Weights of a small audio captioner.
Training: nadamw at rate 0.0012, 14300 steps, batches of 128.
Rows from block 3 of the text decoder of a small audio captioner, named by matrix and row number. Rows with one number belong to one neuron. Each number is 128 + 32 x the weight over its row's rms, rounded and kept within 0 to 255. All counts start at 0.
After each neuron's rows are labels from the 100 texts, of 14976, where the neuron reaches its highest value: "fires on" is the input token at the peak. Only what is clearly more common there than usual is listed. The data: synthesised imitations of 52 everyday sounds, one a clip.
# fc1: MLP up (decoder.blocks.3.mlp.fc1.weight, 640x320), inputs 0-106
# fc2: MLP down (decoder.blocks.3.mlp.fc2.weight, 320x640, transposed), outputs 0-106

fc1.341 [124 159 103 159 167 138 175 183 147 180 126 150 141 189 164 153 153  79 127 100  78  44 138 130 114 174 150 130 107  84 108 112 109 105 129 156 108  82 179 132  99 104 144 133 134 107 149 122 102 134 143 165 147 149 142  92 138 120 142 125 153 167  98 129 155  86 129 133 174 106 144 131 100 118 140  98 113 135 159  68 162 114 164  59 108 145 177 169 129 112 160 125  70 137 123 146 153 106 102 179 102 171 143 178 130 113 112]
fc2.341 [127 126 156 154  91 101 144 156 120 114 104 106 113 108 130 115 125 162 137 103 203 156 134 155 121 117  70 108 119 140  99 155 154 118 145  88 115 135 101  98  98 142 144 142  73  97 110 131 112 181 153  36  88 133 153 140 157 142 134 144 151 135 218 185 107 145 106 162 165 160 106  38  62 105 107 181 137 135  73 113 133 117  90 164  88 152 102 168 127 135 127  97 177  83 129  99 113  90 149 131 203 110 105 143 151 124  95]
fires on: "room"; "noise"

fc1.417 [138 138 132 144 167  81  57 147 106 110 188 119 159  88 157  58 199  95  41  73 151  45 125  53 113 126  92  75  89 135 121 119  86 101 117 136 132 117 162 153 120 111 137 191  60 186 130 129 117 111 206 113 117 115 142  92 125 113 114  88 156 139 104 130 128 182 143 130 152 194 108 129 108 144 137 150 108 161 111  83 115 188 111 102 142 155 180 107 195 138 135 139  88 124 114 137 130 121 125 160 114 146  94 169 163 100 158]
fc2.417 [115 184 131 132 164 130  70  41 152 148  99 121  93  85  47 129 103  85  83 127 116 128 141 137 198 171 106 127 127 103 116 117  93 105 151  70 159 172 141 163 157 175 152 154 151 124 123 107 103  83 124 179 125 119 110 141 153 162 128 120 170 123 132  92 120 154 170 109 124  93 149 162 161 146 143 155 202 116 135 116  83 131 100 127  74 117 153 144 105 149 128 134  99 113 145 111 131 127 175 109  74 103 133 127  85  91 139]
fires on: "<end>"

fc1.426 [135 105 133  95 175  77  81 178  85 108 189 131 139 128 143 111 145 100  97  46 143 192 155 107  84 109 116 116  89 155 141 141  89 133  44 147 111 158 112  76 141 116 157 150 121 172 142 162 120  82 138 174 147 109 159  74 163 140 127 120 101 108 140 120  88 149 157 138 130 147 105  75 169  66 148 129 187 175  30 142 207 119  96 135 153 138 134  63 174 176 154 189 143 103  66 132 102 121 138 159 175 146 130 136 120 133 151]
fc2.426 [153 126 154 112 112  92 117 151 120  99 131 100 164 150 162  87  85  91 100 153 161 103 122 118 153  45  77 103 120 110 172 116 124  53 159 151 123  58 126 137  75 122 151 127 138 128 158  87 109 128 144 143 144 128 103 125  99 138 183 174 129 160 145 109 141 111 178  72  74 117 140 166 152 123 121 109 141 139 139 180  78 103 169 129 146  89 196 105 125 127 122  80 117 170  96 203 105 128 121 167 119 106 110 111 109  85 120]
fires on: "<end>"

fc1.220 [ 86 152 174 130 192  87 165 188  91 108 129 112 150 159 149 149 113  52  55  92  79  99 140 120 163 133  97 179  89 132  96 135  55 147 136 111 107 123 162  96 112  89 174 166  97 169  97  93  56 136 155 199 114 123 115 106 153 143 128 154 131 193  85 106  71 144 148  97 148  98  92 142 133 135 157 114 182 151 140  90 146  74 146  33 151 166 192 163 137 175 130 146 132 167 133 147 169 109 130 126 128 181  92 141 145 118 194]
fc2.220 [ 99  94 156  76 141 116 165 127 120  33  95 109 134 124  73 136  90 121 108 112 158 139 118 160 168 121 105  99 159 158  68 118  84 127  99  62 154 151  92 109 153  62 116  96 140 141 127 113 140 175 155 119 170 165 136 132  85 113 105 151 103 170 151 120 101 121 133  60 147 158 132 110 111 131 101 131 136 120 115 165 138 121 131  63 111 148 109 141 132 158 128 103 156 197 162 128 159  98 165 119 132 142  95 130 145 167 182]
fires on: "room"

fc1.164 [147 139 141  87 100  76 160 153  69 110 191 124 109 123 134  54 119  95 102 110 173 114 130  74  68 196 138 108 105  76 154  65 140  72 188  95 110 123  82 184 103  91 121 130 159 112  93 119 177  99 159  96 100 159 189 123 119 154 161 119 105 158 103  71 103 142 147 118  72 126 137 106 169 127 131 124 134 120 119  95 156 183 106  98  78 176  94 204 174 141 167 117 160 138 159 155 143 127 147 148 143 123 126 112  87 143 135]
fc2.164 [101  87 123 151 150 158 171 205 241 136 119  96 134 127 140 135 131 137 223 171  86 129 143 165 178 142 107 135 145 135  88 129  90  71 164 171 102 124 171 131 151 187  85 115 126 163  76 106 142 139  77  37 116 102 135 110 154  87  99 116 155 110 109 100 121 129 134 115 193 117  53 135  75 121 118 113 168 105 141  80 144  70 140 147  71 173 101 109  75  95 132 122 130  81  98 156 103 105 146 105 122 150 113 120 135 146 115]
fires on: "with"; "church"

fc1.398 [101  94 117 113 135 111 144 120 127 145 148 120 115 121 155 114  82  92 123 160 130 148 141 148 143 121  78 157 111 149 132 178  81 118 181  78 111 125 153 126 128 112 145 163 142 136 124 124  48 110 216 130 121 145 141 134 119 148 160 142  71 155 182  76  84 101 144 114 142 124 110 107 154 144 142  88 141 168 125 131 148  70  61  51 126 158 163 154 157  65  87 208 101 151 152 150 105 160 143 140 125 102  99  74 109 124 140]
fc2.398 [133 119  87 153 125 143 140 112 155 168 113 157 137 127 170 151 111 116 138 148 150 128  67 137  99 130 140 105 153  66 157 154  75 126 127 139 129 151 161  50 180 176 142  88 128 101 135  92 117  71 157 151 113  94 108  88 159 133 190  76 170 102 187 167 127 107 150  86 121 192 113  48  98 152 119 179 128 108 156 119 189  79 160 159 111 114 105  85  74  83 156 129 105 143 164 143  88 120 146 108 166  86 136  87 140  60  87]
fires on: "thin"

fc1.480 [116 129 165  90 134 131 159 162 138 193 129 112 133 164 113 145  90 109 113 162  91  82 197 140 119 139 148 165  70 110 102 147 139 108 132  94 110 125 168 104 100 117 138 147 118 141 132 124  77 101 148  89 123  86 181 118  90 106 194 103 177 153 133 100  86 118 147 199 145 160 170 113  76 152 144 143  99 190 126  91 113  80 125 106 124 160 130 144  99 137 186 145 125 108 120 131 111 145 149 126  84 149 134 102 183 130 183]
fc2.480 [166 167  75 117  72  73 191 102 139 102 172 146  92 137 145 131  82 145 115 165 129 106 156 142 107 170  76 127 177 179 154 158 116 120  99 146 131  90 159 143 156 176 131 138 166 117  73 100 111  89  91  95 100 214 135 156  58  81 109 109 158 147 128 132 138 143 112 112  85 161 175 169 111 132 108 112 119 197 115 100 153 178 106 153 124 150 126 124 116 178 132 115 117  71 117 140 163 155 130  94 148 110 185 154 175 128 120]
fires on: "mains"

fc1.57 [156 115  85 147 143  76 117 148 152 191 151  83 168 178 145 120 176  94 123  93 111  85 195  95 133 118 144 103  98 117 157 130  91  93 118 123  80 149 151 136  99 114 121 160 103  87 124 132 146 114 137 141 151 118 176 115 142 114 182 172 161 145 155  83 132 147 157 170 176 179 144 114  97  99 172 113  97 137 139 125 152 139 117  99  80 150 142 126 174 138 199 162 114 116  99 156 131 151  86 186  93 171 128 149 169 130 188]
fc2.57 [153  99 139  84 132 113 114 110 142  88 125  80 168 123 101 186 162 152 140 194 180 135  96 173 141 115  64 118 100 164 106 130 142 141 136  77 142 141 115  87 141 199 136 126 112 128 153  65 105 146 163 153 128 115 146 158 164 137 127 136 131 136 188 108  69 148 146 143 156 145 116  45 100 103  98 155  85  43 153 108  79 111 123  63 136 159 133 136  56 129 118  94 164 112 115 163 134 112 144  78 170 113 135 126 124 129 130]
fires on: ","

fc1.194 [128  45 138 166  87  91 154 156 129 133 145 104 114  65 158 131 112  72 158 136 179 143 126 141 156 133  38 141 152 165 123 143 121  87 101 126  68 197 153 117  61 140 131 183 142 115 153 115 106 140 171 117 170 131 138 115 115 152 184 160  76 117 159 161 126 154 161 120 137 127 145 140 174 127 129  79 123 127  88 189 117  96 134  88  81  77 189 127 201 110 177 169  97 175 153 130 112 203 201 147 122 126 137  86 121 124 104]
fc2.194 [ 91 127 119  88 138  98 125  95 138 103  97 112 125 134  87 178 104  89 138 183 131 134 147 142 133  88 119 156 207 118 106  71 135 157 126 111 204 150 129 128 117 157 143 169  96  89 133  98  96 130 185 217 168 122 122 145 119 107 135 189 138 165 146 105 106 163 161 138 117 118 113 127 110 101 113 104 111  46 137 128 143 117 211 110 131 176 165 160  92  59 165 132 131 154 133 117 107  92 171  91 134 151 127 108 101 175 156]
fires on: "with"

fc1.509 [ 87 150 149 134 111  93 135  93 104 230 153 123 128 163 136 116 108  87  97 175  92  68 137 112 188 145 136 149 106 115 140 110 121 105 107  55 147  92 175 189 112  97 143  97 138 133 166 195 135 137 139 174 114 136 117 174 102  99 102 152 174 118 110 134 121 128 148 115 138 175 168 141 124 172 165 140 120 135 178  69 105 132  86  86 116 109 100 111 122  89 130 126 123 105 102  89 101 156 137 159 107 109  87 124 159 119 168]
fc2.509 [127  98 130 116 143  88 132  85 148 135  82 172 157 112  98 144 107 115  81 231 120  52 171 122 182  74 156 164 150 114 141 164 110 143  88 105 102 127 131 113 126 149  92 115 169 118 188 168 136 128 137 128 111 122 136 143 136 104 104 109 167  92 165  72  65 121 123 126  94 149 151 152 123 123 107  79 154 100 111 111  90 157 144  88 159 139 152  91  93 117 131 146 182 130 133 165 130 100 134 126 165 123 124  78 126  53  62]
fires on: "white"; "pink"

fc1.445 [121  75 165 124 136 128 143 142 154 196 161 139 109 112 170 104 105 134 154 153  83  93 118 150  93 145 162 151 101  65 112 158  98  72  82 118  72 131 145 191 117 151 153 101 136 149  90 117  64 136 112 173 138 104 177 132 149 138 166 113 152 157  91 152 140 139 177 148 183 163 135  91 131 132 131 156  81 163 146 128 104 105  96  96  59 126 142 140  94 107 181 161 107 134 112  90 123 143 141 105  89  99  94 107 138 111 195]
fc2.445 [121 129  20 133 117 132 126 121 121  64  99 137  46 147 100 177 185 145 170 132 145 129 105 112  40 141  90 111 136 154 104 145 126 114  91 145  87 117 135 139 144 144 142 144 119 109 119 144 122 115 106 109 142 183 146 111  86 125 178 157 121 145 115 135 123 106 171 161 142 124 161 159 137 145 151 189  86 138 125 149 146 102 108 109  98 131 144 198 107 184 160 125 166  77 102  86 141 139  93 136 107 156 165 158 182 163  50]
fires on: "mains"

fc1.210 [122 156 165  86  77 136 106 148 138 127 152 142  92 142 115 172 144 138  60 121 148 110 137 159  90 147 152 136  96  90 139 117 175 105 117 134 119 179  90  68  91 135 131 110 154 150  88  91 108 107 147 181 193 168 160 172 120 124 127 119  43 139  99 143  88 136 148 159 107 107 167 137 113 152 149 156 134 142 124 163 100 131 131 119 189  97 145 145 153 160 118 147 124 179 127 117 110 198 151 135  61 150  96  53 129  86 133]
fc2.210 [124 111 159 141 145 152 197 195 159 157 128 112 112  62  69 153  88 109 151 127  93  95 100 107 138 103 162 134 149 132  89 132  44 173 153 187 123 136 173 135  91 127 129 124 137 153 112 163  84 157 112 134 207 129  88 120 132 133 114 102 149 109 103 128 139  73  98 114 142 164  80 162 136 115 162 146  93  62  93 161 155 109 117  87 177 163 146 117  60 108 137 117  65 156 165 117 122  76 121 147 106  87 160 144  92 134 122]
fires on: "<end>"

fc1.565 [ 80 155 138 133 131 133  84 117  92 101 144 110 124 131 126 139 114 145 102 182 143 137 106 133  87  44  79 157 117 115 177 149  95 145 100 131 152 149 161 167 104 144 135 128  98 121 168 126  92 181 111 201 133 121 134 116  73 136 124 140 126 159 115  79 123 146 134  74  89 119 187 129 146 138 147 149 111 164 152 176 140 128  73 130 135 120 217 129 174 104 117 134 190 122 140 167  96 119 151 141 123 141 135 107 105 106 173]
fc2.565 [114 118 126 128 143 178  95  74 147  84  38 114 123 171 142 127 128 190 118 129 126 155 161 165 107 160 177 116 140 110 105 162 125 119 109 147 149 111 126 149 139 146 171 100 150  97  84 154 133  36 137 155 119 120  78 115 116 110 124  59 129 179 125 106 152 162 141 136  80 157  71  91 101 189  67 108 114 156 130 146 178 122 166 131 154 158 146 141 117  83 133 158 134 137 182 113 149  93 115  75  99 108 121 142 139 135 141]
fires on: ","

fc1.338 [126 115  99 152 121  91 120 180 107 210 172 158 120  93 134 116 135  88 106  98 110 118 111 109 155 100 138 192 134 172 155 120 121 150 145  99 122 164 110 173 126  86 108 151 135 166 148 137 138 179  95 134 167  87 188 149 161 175 135 194 168  87 105 117 108 135  84 176 149 102  99 120 132  56 169  49 140 115  90 149 139 139  90 139  45  84 115  84 122 162 105 133 135 108  66  94  75 150 155 159 194 141 155 130  78 155 134]
fc2.338 [112 108 133 114 157 137 132 115 125 156 114 158  92 157 157 120  95 153  93 100 135 147 123 121 220 153 189 163 161 135 174 108 100 160 159  16 177 133  96 168 151 138 110  92 170 132 143 170 122 147 121 136 125  82 117 113 152 164 121 142 120  55 105 103 115 131 130 159  99 105 105 136 130  69 168 111  89  98 123  50 119 130 121 148  77 125 151 139 109 156  75 137  88  89 121  53 126 126 136  58  72 120 153 143  98 139  57]
fires on: ","

fc1.170 [ 67 122 142 117 126 121 116 127 100 127 122 132 161 128 155 148  91 128  92 113 107  83 141 144 144 118 119 228 150  95 182 137  73 137 102 139  99 137 146 136 147  79 129 131 182 146 169 135 135 137 116 195 137 135 175 111  86 151 167 146 135 101 124 116 108 136 124 163 111 113 128 139 121 100 215  69 129 137  90 129 121 103 118  59 120  79 145 118 183 102 149 187 107 153 107 111 136 106 193 118 124 162 173 111  90 144 145]
fc2.170 [121 105  73 143 118 100  62 136 116 179 105 118 104 110 113  31 100 172  78  91 143 154 145 135  15 126  48  88 144 122 127  91 137 116 146 136 126 154  75 156 127 148 188 146 144 133 138 125  90 136 117 110 120 105 152 155 121 133 117  81 139 113 104 137 163 112 138 168 132 112 125 149  83 127  98 128  96 255 156  69 179 158 139  80 123 143 135  85 119 150  80 112  88 170 164 127 150  79 136 101 127 166  86 130 158 109  79]
fires on: ","; "<end>"

fc1.418 [162  56 110  86 117 120 143 139 130 110 124 100  73 134 167 122 177 140 128  94 123 112 162 150 111 110 108 140 139 113 153  62 143 163 129 161  87 132 105 172 145 103 100 163 137 111  55  74 182 108 212 159 143 121 177  96 145 141 189 179 159 142 119 134  69 125 100 126 122 169 148 130 160 134 131 142  95 157 112  84 133 121 127 149  81 105 100  85 181  81 164 131 118 107  88 137 159 113 125 177 122 166 136 100 129 185 178]
fc2.418 [146 124  88 112 122 106 166 165 180 139 109 119  88 178 162 135 148 127 205 111 122 156  93 111  92 142 120 117  97 134 105 130 125 146  86 154 154 118 127 112 140 119 104 116  82 121  65 128 135 120 139 148 164 150 147 139  93  99 146 117 142  97  89 142 111  39 145 112 194 148 162 137 121 143  98 173 160 154 177 183 160  86  99 170 102 105 117 136 149 137 181 147 115 158  56 120 128 161  66 119 159  90 134 123 158 132 172]
fires on: "mains"

fc1.358 [129 116 127 146 115  79 148 105 126 163  99 121 150 102 126 104  89  60 142 125 170 123 112 132 103 135  94  82 148 119  71 122  64 120 111  84 125 161 143 132 100  41 172 145 113 117 146 171  97 115 140 147 130 173  74 115 116 107 119  80 107 136 149 175 171  96 165 125 191 189 115 128 151 201 109 195  85 149 119 125  88  85 144  63  87 126 153 134 104 104 149 116 138 129 159 160 180  94  91 107 140 161  57  72 178 128 213]
fc2.358 [104  77 125 100 190 100 120 174 138 105  71 123 128 100  87 116 112 150 114 116 135 144  79 145 151 136 147 131 159 164 143  94 109 132 127  84 181 160 153 119 139 115 116 134 106 138 131 126 122 147 147 122 106 155  83 109 168  99 173 131  83 155 142 117 128 150 176  83 111 155  95 111 139 220 160 153 119  57  79 111 126 145 111 136 119 110  68 123 160 124 122  90 119 165 199 121  80 145 101  71 133 140  65  35 128 146 155]
fires on: "room"

fc1.79 [113  87 105 107 121 130  61 165 150 140 194 120 104 141 131 172  82 122 134 104 148 141 117 101  43 149 111 113 100 104 141 119 132 109  85 179  54 137 110 139  85 151 118 114 141 128 126 122 120 134 183 106 115 177 125 108 181 116 146  79  43 124 107 151 146 171 177 201 112 173 119  67 130  90 163 149 132 135  71 150 182 146 126 107 161 129 135 135 165 135  94 191 118 133 121 102 120 183 123 181 116 176  85 124 114 160 139]
fc2.79 [ 91  78 123 146  98 138 198 119 171  93 120 176 178 136 120 165 141 108 134 134 152 132 157 134 162 136 105 177 158  63 114 105 111  85 108 138 122 108 106 113 131 152 123 125 116 160 169 127  81 160  94 190 189 143 101 157 130 158 103 188 133  67 165 112 164 103 173  56 171  94  95 129 126  77 115  91 132 129 164 113 112 103 108 113 147 144 182 142  83 138  77 146  89 129 101 108 144  97 108  82 126 184 144 157 102  99 121]
fires on: "with"

fc1.24 [109 132 125 128 149 140 121 112  59 171 165 138 135 141 203 123  92  10 137 117 162 101 137 112 107  87 119 138 106 169 151 144  82 102 134 143  89 104 123 142 117 102 136 148 114 163 184 140 113 151 178 197 112 132 150 170  73 158 123 154 133 135 165 129 113 122 142  99 156 105 103 102 136 135 108  83 141 152 124 118 148  67 135  73  98 155 160 155 178 113 129 160  80 104 110 144 131  93 119 169 196 102 141 143 101 104 188]
fc2.24 [159 163 123 151 100 182  76 143 115 126 126 132 119 140 141 127  77 156 131 154  63 130 169 141 140 141 103 121 121 109 115 147  98 146 103 159  98 129 155 153 133 134  32 167 158 210 180 134 157 153 150 109 147 124  90  66 154  97  93  99 123 119  73 131 146 141 209 102  96 172 110 170 125 137 199 182 123 195 179  97 134 125  40 110 194 147 111  90  57  98  95 164 121 148 143 129  81 155 145 121  70 118  75 159 106 118 100]
fires on: "room"; "typing"; "rumble"

fc1.362 [153 147 158 144 142 113 133 187 127 106 140  78 127 148 153 119 103  96  91 159  87  99 109 103 158  98 105 126 125 142 121 108  85 119 150  98 145 101 140 112 133  94 147 147  87 111  96 117  71 184 190 156 118 127 135 117 121  98 172 159 118 151 127 119 118 116 151 151 126 164 126 108  95 115 132 123 146 140 126 132 128 145  96  85 126 167 170 166 190  99 107 162 176 161  97 172 167 131 134  85 115 100 144 117 125 153 115]
fc2.362 [157  72 195 113 132 136 125 140  81 148 112 146  90 151 112 121  75 141 123 178 191  92 104 162 153 104 133 138 120 122  91 153  75  96 130 101  98 181 110 104 126 132 154  92 145 159 142 120 101 135 135 101  93 118  90  96 121 122 138 127  93 101 186 135 138  61  89 136 191 173 120  42  78 144 124 158 116 122 135 124 141 111 172  96 130 117  94 177  95 116 150 122 164 140 145 134 161 139 114  89 200 140 115  69 200 121 143]
fires on: "room"; "buzz"; "croaking"; "snoring"

fc1.624 [ 73 120  78 161 143 149 101 156 117 122 108  81 145  74 128 105 150 110 129 123 177 125 115 142  83 100 151 152 114 113 195 140 158  87 128 111 145 126 178  91  97 121  84 128 139 113 102 168  69 124 109 115 115 121 186 137  90 148 228 190  67 111 161  91 139 146 127 132  54 119 173 141 107  93 150  95 121 138 110 112 143 108 162 101 115  69 163 146 150 141 142 153 147 117 108 174 162 158 136 194 116 135 152  78 118 105  92]
fc2.624 [118 115  92  98 154  99 125 155 145 141 123  71 106 153  88 107 131 118 152 125 187 221 121 126 110 114 128 105  83 112 105 141 115 192 144 142 142 125 188 153 159 139 122 166  86  68 132  97 137 172 190 131  97 154  59 105 150 108 176 142 170 136 156 129  98  90 120 111  82 100 184 141 151 125 152  90 152 219 137 119 181 138 115 174 150 147 143  99  66  57 120 153 125 176  97 171  87  67 120 121 100 129 129 132 138 128 122]
fires on: "with"

fc1.199 [123 115 141 129 113 139  98 199  80 157 119 127 102 167 150 145  87 110 154 142 109 110 157 110 105 162 154 215 128  98 129 130 121  86 126 156  83 109 130 158 135 168 117 141 165 133  49 109  79 135 121 173 182 119 152  99  72 106 137 153 133 127 119  31  90 165 149 147 147 159 141 163 111 129 178  90  83 137 102 142 144 106 127  57 142 126  81 102 140 185 168 126 126 122  93 145 135 145 126 140  95 157 110  62 134 132 175]
fc2.199 [ 95 136 111  64 117 132 171 147 153 153 168 154 102 150 169  93 130 130 158 139 142 108 133  89  57 132  83 125 112 119 173  71  80 133 113 172 175  94 178 146 147 129  47 111 119  84  78  65 108 106 121 122  90 169 123 139 115 132 171 142 164 143 139 145 150 116 237 153 118 129 147 127 176  83 135 130  75 173 154 145 104 130 128 106 109 162 109 118 146 166 104 118 124  62 108 146 130 136  62 145 114  94 155  81 130 173 119]
fires on: "mains"

fc1.452 [133 140 172 133 168  79 178 117 108 153  95 131 153  91 152 193  95  32 150 125 139 104 143 163 116  88 122 100 137  91  75 157  53  99  75 124  56 169 142 132 147  51 157  95 132 118 167 147 123  93 113 207 183 124 121  96 110 138  87 151 104 111 152 127 156 115 165  98 165 196 141 110 153 163 119 146 145 136  91 131 118  62 132  48 112 125 136 122 140 123 199 188 117 159 102 166 191  91 106 152 162 191 114 133 177 157 182]
fc2.452 [ 53  98 112 104  90  99 176 142 112 132  98 134 109 114  96 107 135 167  91 105 141 135  93 141  90 120 153 141 148 176 134 101  92 140  99  78 190  86 149 126 152 108 141 142 148 129 117 160 105 168 123 102  92 145 132 116 144 109 127 164 139 153 128 114 133 128 152  78 117 154 110 115 119 210 147 161 116  80 147 110 141 152 140 105  76 144  66 130 157 140 106  48 133 176 188  90  90 140  88  46 124 110 100 117 106 143 129]
fires on: "room"

fc1.359 [ 95  78  83  99 171 128  76 141 114 138 160  95 140  71 185 141  90  97 136  62 147 137 208 116  76  59 167 109  98  76 142 143 119  88  95 146 125 128 158 125 114 147  82 131 120 166 109 109  62 123 167 151 166 151 102  78 115  93 120  75  77 122 161  60 149 198 161 130 123 209 156 112 151 131 170  45 122 158 141 161 113 147 138  76 133 160 135  81 132 104 151 203 103 189 111 156  94 128  96 146 142 135  99 119 118 137 133]
fc2.359 [ 66 175 140 182  76 136 158 138  79 137 142 129  91 116 124 136 134  68  92 136 107  67 117 112  75 128 124 180 183 120 116 120  67 167 118 140 232 116 176 128 124  86 135 147 150 196 124 130  76 135 127 144  80 167 147 117 122 155 175 166 178 129 154 156 104 163 155 107 134 127 137 141 178  72 113 156 128 154 148 114 127 115 147  53 113 118 172 153  76 128  94 151 130 165 129 121 141 179 154 127 133 156 194 158 108 140 124]
fires on: "<end>"

fc1.33 [184 161  71 147 151 164  86 150  79 172 170 122 134 155 163  86 177  56  86  73 148  61 141  57  66  88 111 112  78 120 105 128  89 109  97 142 144 136 152 186 147 135 111 178 153 117 132 105  80 151 194 189 145 154 111 137  81 197  95 109 166 115 146 124 121 130 217 136 135 165 160 101 144 130 107 148 132 153 132  96 118 125 144  84 116 135 155 109 143 140 164 148 138  90  61 140 110 121  94 187 155  87 142 143 118 116 140]
fc2.33 [146 120 126  88 164 139  79 108 132 167 126 143 108  89 107  93 114 152  98 105 121 159 124 117 147 164 135 138 182 133 152 133 120 129 122 116 177 125 172 136 123 147 123 125  57 137 133  90 133 147 177 104  79 108 114 166 126 171 120  78 143 130 152 119  76 149 140 147  59 171  72 137 148 137 110 118  62 187 231 141 117 131 122 152 166 102  82  98  98 134 176 133 119 102 136 125  78 126 153 154  98  74 137 129 118 107  68]
fires on: "<end>"

fc1.419 [146 174 114 137 116 113 132 155 137 141 119 128 143 143 198 135 128  76 111 157 148   9 134 109 128 106 110 107 117  98 142  81 111  64 133 240 106  50 138 159 111  66 101 119 148  99 164 131  97 106 142 145 191 151 119 126  87  87 143  96 103 120 102 139 160 110 111 109 120 136 132 142 126 123 117  97  87 106 152  54 133 144 151 118 144 116 147 147 169 177 148 126  98 189  74 187 179  91  91 197 150 158 116 162 151  58 133]
fc2.419 [151 105  80 165 143  79 100 119 125  99  85  79  97  84  63 127 133 161 146 126 175 183 115 138  92 126 139 100 135 123 115 167 120 165 139  77 154 160  98 107 139 131 125 170  64 134 138  99 123 105 162 123 112 146 106 160 144 108 151 104 130 128 210 110 121 136 109 126 116 173 106  79 129 135  99 217 128  73  93 150 133  90  69 173 104 153  71 124 102 150 174 118 126  92 137 122 115  89 115  69 181 111  75 119 187 128 139]
fires on: "room"; "noise"; "hum"; "rumble"

fc1.20 [ 68 110 182 154 109 100 157 105 102 106 134 183 139 177 115 133 123 101 146 171 121 117 155 166 121 113 133 158 119 100 148 159 149 144  99 140  91 165 124 143 179 162 143 106 139 136 165 111 179 117 105 176 156  88 196  71 104 204 207 154 131  98 157  52 106 108 120 129  80 162 159 102 124 132 110 120 100 145  93 203 135  86  84 120 171  69 109 115 110 108 180 243 113 113 133 163 128 106 193 112 122 159 123 109 121 145 171]
fc2.20 [124 127 102 135 122 147 129  95 109 146  94 115 128 107  99  94 119 166  49 112 166 127  59 162 111  99 127  94 159 144  97 119 104 194 169 101 160 173 137 120 103  90 161 154 136 135 154 116 136 145 185  51  72 148  67  96 122  84 128 103 108 160 157 154 159 101 138  79 157 123 132 102  99 192 129 141  96 122 171  89 175  87 131 130  97 116  65 139 157 111  72  81 161 176 167 116 144 127 148 131 146 121  71 119 174 135 140]
fires on: "thin"; "muffled"; "siren"

fc1.166 [146 115 111 136 108  52 119 175 146 116 158  88 133 101 119 118 137 168  72 117 135 147 127 202 146 160 131 142 128 106 124  87 178 138 114 106 114 178 143  83 131 104 152 122  71 142  53  89 141 116 157 107 161 187 172 108 149  96 161 115  70 131 110 176 128  94  84 130 110 168 142 140  86  99 163 134 162 133 140 169 134 132 149 148 110  59 117  66 174  99 168  96 139 138 113 138 104 128 172 133  86  89 113  87 104 167 129]
fc2.166 [181 139 129 138  88  96 118 168 118 122 155  77 136 184 166 105 175 156 100  85 127 180 125 102  86 168 135 145 112 122 160 145 184 149 148 124 156 109 165 101 141 113 129 130  79 142 110  86 140  82 178 203 167 127 157 123 140 147 164 136 113 140 112 145 100 159 146 156  92 158 138  87 133 107 107 169 141 120 121 185 143  77 181 128 146 138 140 155 132 107 176 163  90 119 118  91  54  99  95  91  95 108 143 122 101 186 155]
fires on: "with"

fc1.124 [ 96 115 140 124 111 136 127 115  99 121  78 150 171 122 137 156 125  97 153 172 101 150 158 157 137 162 115 216 189 140 149 144 102 103 167 122  80 144 137 143 156  91 139 141 158 169 191 120 170  92 137 109 105 130 131 109 125 172 164 198 126 109 161  84 132 153 129 156 125 108  43 106 108 104 150  39 139 103  82 151 142  80 124  96 133 103 157 161 122  68  86 168 155 134 155 135 166  98 143 124 138 202 147  90  91 192 115]
fc2.124 [100 148 147 211 148 107 108 137 143 151 110  99 132 139 134 133 163 144  87  75 159 129 138  93  76 146 139 139  41 100 131 161 118 137 132 127 178 155 145 120 115 135 205 160 118 132  84 125  68  92 153 119 133 121  91 179 149 135 108  99 122 145 147 128 158 120 117 134 108 126  92  74 123 138 148 142 181 159 126  61 210  48 147 134  72 179  76 147  90  94  92 124  79 187 163 134 115  78 122  61 124 163 128 152 115 140 114]
fires on: "with"; "<end>"

fc1.473 [ 83 182 101 125 124 104 132 125 144 214 168 145 110 151 134 142  81  60  82 101 118 112 143  89 141 165 125 160 139  99 127 128  96 113  77  32 156 147 128 126 125 114 115 146  92 130 148 158 133 104 189 141 122 111 163 185 112 117 153 175 119 107  97 139 118 142 146 127 117 155 194 168 174 169 163 123 116 147 174 106 114 175  83 121 116 114 137  85 127 109 174 144 127 124 104 143 125 155 122 180  98 116  86 110 114 100 131]
fc2.473 [154 113 149  99  77 125 202 131  50 118 115 117 159 130  99 121 125 107  52 172 202 127 119  83 131 138  66  73 143  89 154 154 134 138 123 140 125 169 153 123  77 143 129  82 143 170 185  82 152 106 188 137  76  74 131 104 132 122 149 102 153  92 175  98  55 113 145 114 102 128 149  86 154  82 161  98 100 164 164 130 181 134  79 110 204 180 109 141 138 118 106 155 177 118 139 132 142  73 154  72 189 163 123  84 130  92 138]
fires on: "white"; "pink"